Weights of a small contrastive audio-text model.
Model: 2.81M parameters, log mel input, encoder depths [14], text encoder width 128, text encoder layers 8, text encoder activation swiglu.
Rows from block 5 of the audio encoder of a small contrastive audio-text model, named by matrix and row number. Each number is 50 + 12 x the weight over its row's rms, rounded and kept within 0 to 99. All counts start at 0.
After each channel's rows are labels from the 100 clips, of 14848, where the channel reaches its highest value: "lies over" is the class under the peak. Only what is clearly more common there than usual is listed. The data: telephone keypad tones over noise or synthetic speech. In brackets: how many of the 100, against the usual share in percent.
# c30: last pointwise conv (encoder.blocks.5.c3.0.weight, 128x128x1), inputs 0-127

c30.104:63 44 63 45 51 44 52 63 67 50 37 47 34 46 42 55 50 44 57 55 59 65 49 48 45 47 41 43 69 71 37 47 70 58 62 62 44 64 65 53 47 52 29 67 78 38 55 42 52 53 57 38 60 43 35 58 45 70 65 61 66 56 49 27 67 44 30 58 56 51 68 53 38 28 64 61 55 54 46 50 57 67 17 48 51 48 47 49 47 43 52 51 55 45 65 48 28 54 19 50 21 48 52 53 24 60 40 42 59 56 43 52 56 44 34 41 59 38 57 47 76 68 27 64 37 47 62 42
lies over: key "6" (33 vs 1.8)

c30.82:57 35 58 43 49 60 51 29 51 41 59 61 64 53 16 61 37 54 54 58 47 61 64 66 51 61 49 50 54 53 57 69 40 77 54 45 40 51 35 28 38 46 48 40 64 44 34 45 48 63 53 72 65 56 56 57 27 50 25 52 54 50 59 54 54 51 38 62 40 51 69 44 56 39 50 52 33 48 93 38 50 50 55 40 53 31 58 56 48 45 61 41 55 63 43 45 76 24 44 44 65 45 42 53 56 42 54 41 45 56 36 43 41 60 58 44 50 48 59 47 74 17 29 53 55 35 63 61
lies over: key "5" (47 vs 1.8); key "8" (45 vs 1.9)

c30.31:66 64 33 62 58 38 58 45 81 25 43 31 38 63 46 48 42 59 57 33 41 58 26 45 57 47 48 57 36 77 29 38 45 46 32 49 54 23 50 42 52 45 43 60 43 47 25 38 61 52 47 41 51 46 53 52 51 39 46 34 55 65 35 56 69 33 58 54 69 65 40 30 35 43 38 55 36 37 58 56 65 32 50 59 49 44 54 38 61 33 56 71 48 45 52 48 77 37 29 54 58 49 52 58 45 34 28 34 49 50 47 52 41 38 48 56 34 48 36 64 60 57 44 55 55 41 27 50
lies over: key "9" (86 vs 1.8)

c30.119:48 55 45 54 67 60 43 41 53 72 43 48 68 38 56 28 53 55 79 47 46 40 42 55 47 58 52 48 56 63 34 50 25 50 71 48 50 54 68 46 64 50 46 44 74 40 42 54 65 76 57 66 71 36 54 42 43 37 36 42 61 55 77 48 65 53 58 45 54 33 53 55 44 63 40 52 46 83 52 53 54 74 72 40 55 56 66 46 63 52 41 19 49 51 56 55 63 55 40 47 54 50 43 51 64 53 50 49 52 38 42 40 71 33 45 62 78 46 55 59 63 39 69 28 59 43 38 49
lies over: key "0" (47 vs 1.8)

c30.38:76 77 55 62 67 38 46 37 20 55 57 45 66 33 67 44 84 62 82 25 24 66 76 54 28 61 36 32 52 44 30 57 59 60 56 53 42 64 57 47 39 58 43 35 50 41 37 66 58 48 59 68 51 40 57 46 49 43 48 47 44 46 55 34 58 37 34 42 41 34 53 50 45 40 63 50 47 41 45 29 64 48 49 43 62 47 41 46 78 59 36 45 38 48 40 51 46 46 51 63 38 48 50 58 52 57 54 56 44 52 72 43 48 55 53 50 44 44 61 50 65 62 45 61 43 43 58 41
lies over: key "0" (100 vs 1.8)

c30.86:67 43 49 79 35 40 57 60 32 51 40 36 21 62 59 20 62 55 52 47 59 46 32 43 43 65 63 82 53 44 39 54 56 60 52 46 55 51 32 46 23 61 46 44 46 38 50 48 43 68 58 60 44 42 43 39 47 44 35 72 48 44 38 39 67 28 32 28 68 39 41 54 46 40 60 52 35 55 50 33 58 47 54 49 63 56 66 40 62 62 58 36 33 51 60 57 62 56 40 66 47 40 39 60 59 47 49 42 51 64 58 61 64 41 54 67 51 44 29 57 54 39 38 41 70 41 76 45
lies over: key "8" (76 vs 1.9)

c30.36:63 52 53 34 44 54 34 71 57 41 55 39 46 63 51 40 57 45 47 53 47 59 54 55 47 31 54 55 54 57 48 57 62 76 55 54 45 46 56 53 52 61 14 64 51 65 48 40 59 77 73 39 46 50 48 40 40 37 62 55 52 34 37 33 41 57 69 42 23 68 49 35 51 48 54 60 43 64 48 47 48 40 54 43 55 50 56 53 65 65 54 38 39 36 70 25 68 35 60 41 71 32 43 61 51 66 59 39 50 49 29 55 43 32 38 46 43 49 42 34 70 20 49 48 79 46 36 51
lies over: key "3" (31 vs 1.8)

c30.120:21 28 26 44 61 45 38 16 54 64 38 55 60 45 69 55 69 81 55 59 28 69 78 65 66 43 34 44 45 71 26 51 52 45 48 49 49 37 51 59 50 51 41 53 40 51 38 56 67 59 46 31 40 42 63 37 39 49 43 48 55 57 38 57 54 52 49 72 55 62 39 59 49 30 52 63 31 41 51 45 43 35 42 60 48 39 33 70 46 49 55 57 36 57 69 47 59 58 42 26 31 52 45 55 48 46 49 53 34 43 45 34 50 59 44 55 40 68 59 50 43 45 35 49 41 53 49 64
lies over: key "0" (100 vs 1.8)

c30.74:60 73 72 79 31 41 58 63 52 14 54 49 91 32 37 48 61 41 47 37 51 55 40 77 46 50 55 16 50 36 48 28 35 55 60 50 33 54 52 46 52 28 52 42 47 61 60 41 60 39 46 53 41 60 33 46 40 32 59 47 41 58 34 51 71 57 69 40 48 70 39 52 41 41 51 32 38 48 44 59 44 54 53 35 45 60 46 59 61 52 42 54 55 57 63 50 56 64 51 32 49 55 57 48 61 51 67 50 49 47 53 42 65 46 46 41 33 53 39 38 41 42 37 36 56 46 46 63
lies over: key "1" (100 vs 1.8)

c30.76:70 46 60 55 56 27 52 41 57 61 47 51 29 44 51 48 39 61 51 62 48 41 37 53 61 51 63 46 68 23 45 39 48 61 39 23 46 50 52 48 64 58 38 44 34 34 45 57 34 40 37 53 45 66 99 48 52 29 60 45 54 42 35 52 39 39 54 42 51 42 23 37 50 57 54 40 51 66 63 53 37 50 37 45 46 56 22 41 89 61 35 51 54 36 35 48 41 35 51 41 59 37 55 53 40 42 60 44 63 66 60 38 53 48 57 44 48 66 46 56 44 59 42 48 49 48 66 64
lies over: key "8" (78 vs 1.9)

c30.96:62 71 70 58 51 60 52 57 67 52 65 77 65 56 47 59 45 55 64 64 47 66 54 58 41 63 64 52 48 38 49 37 53 40 31 44 48 42 61 48 45 42 51 32 60 58 46 63 59 53 44 52 46 67 48 37 49 45 51 28 23 50 75 45 45 42 33 39 66 45 20 58 49 46 60 52 52 49 76 58 42 51 59 50 52 52 36 39 52 58 42 44 50 50 51 41 48 37 38 40 58 61 32 34 32 43 76 48 35 28 35 52 63 25 69 25 30 66 34 41 49 68 72 42 56 45 54 50
lies over: key "1" (86 vs 1.8)

c30.11:64 52 71 44 45 30 26 82 31 45 43 50 59 39 38 47 30 72 80 38 43 47 40 39 31 73 60 46 54 45 64 36 48 33 38 62 43 46 51 51 45 45 52 43 41 59 42 45 28 65 42 48 45 47 50 69 42 57 43 44 45 45 56 33 58 40 62 54 41 53 50 51 36 57 69 58 43 32 52 55 57 56 31 42 61 45 52 57 49 39 75 46 70 42 65 67 76 48 46 59 58 43 46 61 57 64 49 57 34 43 56 64 80 39 50 61 62 41 49 56 82 55 46 56 64 54 42 46
lies over: key "8" (76 vs 1.9)

c30.20:50 50 51 46 88 53 52 51 52 87 99 31 39 69 68 33 31 53 56 17 33 46 40 37 80 61 45 23 59 38 35 41 58 41 42 57 65 37 61 46 43 52 54 40 42 32 61 50 43 53 49 54 48 49 46 30 43 55 52 66 53 60 47 41 49 47 42 38 51 46 37 49 56 46 36 37 48 53 52 38 57 52 41 35 32 49 39 44 46 56 50 57 55 54 49 45 49 47 41 60 37 34 43 54 48 59 48 35 47 61 59 39 56 34 50 45 45 58 49 50 66 48 47 49 32 40 47 39
lies over: key "4" (100 vs 1.8)

c30.6:37 56 42 56 60 39 39 35 45 44 43 68 56 44 34 52 54 49 16 66 61 36 52 52 38 52 69 62 55 48 44 76 59 41 57 59 37 53 45 51 43 34 54 58 62 63 44 21 72 54 74 47 51 57 28 56 42 53 45 46 50 54 33 51 48 36 62 54 54 31 62 51 34 68 37 40 44 61 66 48 58 62 43 49 37 55 57 46 30 53 53 66 42 65 75 89 44 76 49 58 44 29 45 31 54 72 61 54 37 59 58 42 38 46 30 53 61 44 54 47 47 61 59 47 63 48 51 50
lies over: key "A" (100 vs 1.8)

c30.91:43 48 27 47 44 43 22 40 38 63 58 61 55 48 74 66 65 55 56 23 45 36 35 62 24 62 56 45 48 44 58 99 49 38 37 72 52 58 51 49 46 63 66 53 51 58 36 48 27 46 48 54 64 40 55 67 64 64 67 32 50 37 42 51 61 63 29 47 49 49 58 44 58 53 53 63 49 35 56 37 45 46 40 26 71 52 46 68 47 50 65 59 52 54 33 43 68 37 39 50 50 56 37 50 40 46 34 34 52 40 57 40 47 36 57 59 59 40 47 47 47 41 50 54 55 45 44 50
lies over: key "0" (100 vs 1.8)

c30.29:44 67 72 70 48 45 60 44 48 57 53 81 64 54 49 69 43 42 27 51 57 39 46 55 55 64 47 49 41 54 48 37 30 41 73 33 32 61 56 43 42 50 41 55 40 47 45 66 48 53 50 71 47 66 40 51 48 68 48 43 40 47 52 48 62 47 63 72 53 35 52 44 52 56 47 58 40 28 45 43 65 46 39 77 38 52 53 57 42 61 67 26 63 64 63 42 45 40 21 41 60 51 45 62 52 65 40 58 45 36 53 49 33 20 44 34 39 45 55 50 22 49 47 72 53 46 75 61
lies over: key "2" (66 vs 1.8); key "1" (34 vs 1.8)

c30.61:29 68 56 39 42 62 52 45 38 50 40 41 48 44 35 65 37 36 17 66 48 72 41 52 56 42 35 33 33 55 22 68 34 36 56 32 40 55 54 54 45 39 26 39 56 50 77 53 35 54 61 67 52 44 40 54 45 44 61 67 36 46 53 51 46 70 52 66 57 45 42 42 64 46 52 50 32 36 52 45 61 46 43 72 52 48 35 39 69 54 46 60 50 65 57 50 47 61 27 48 46 44 68 60 57 58 33 38 38 51 38 44 38 63 71 42 70 57 38 66 41 64 51 72 58 46 55 45
lies over: key "5" (77 vs 1.8)

c30.78:35 34 31 56 34 26 22 46 54 53 54 50 41 45 66 91 44 42 60 56 67 45 76 45 35 64 61 68 43 38 23 58 44 60 55 41 65 35 51 68 52 52 54 53 45 50 46 44 51 57 37 48 52 39 87 35 41 48 55 47 40 57 39 44 69 50 41 44 62 53 40 53 48 45 66 61 70 32 43 59 53 48 50 59 52 57 43 56 58 56 65 50 60 48 57 44 32 61 45 39 44 62 65 36 59 48 45 52 37 59 44 60 63 35 49 62 48 65 54 64 44 42 37 58 84 31 51 57
lies over: key "0" (99 vs 1.8)

c30.63:38 52 51 37 47 57 45 37 72 76 43 49 52 65 72 67 35 60 37 56 54 54 40 35 60 55 57 60 43 56 59 33 50 50 46 43 86 12 45 56 61 49 57 50 60 54 57 41 24 44 69 34 48 51 33 79 62 47 71 65 53 55 55 49 54 39 50 50 42 33 44 53 65 51 54 37 48 55 56 61 64 60 47 59 41 75 49 60 69 71 54 65 68 74 44 52 44 49 29 50 53 47 57 58 50 37 48 55 30 30 46 51 46 49 48 60 75 49 43 60 48 50 52 57 50 25 43 48
lies over: key "A" (31 vs 1.8)

c30.94:95 62 32 70 42 55 21 66 81 53 45 52 49 53 40 44 47 63 39 25 43 29 41 49 58 44 65 35 50 50 50 55 38 40 65 63 43 51 77 41 59 53 53 58 52 34 55 45 71 49 45 60 34 31 43 52 49 43 59 27 36 46 38 55 30 57 46 50 40 59 49 51 47 48 40 66 41 64 70 55 46 43 59 44 38 51 35 50 66 55 45 33 63 44 60 51 43 41 60 68 44 54 43 50 46 32 46 45 45 44 62 53 33 49 58 43 37 28 50 69 44 42 40 48 32 51 27 52
lies over: key "3" (48 vs 1.8); key "6" (31 vs 1.8)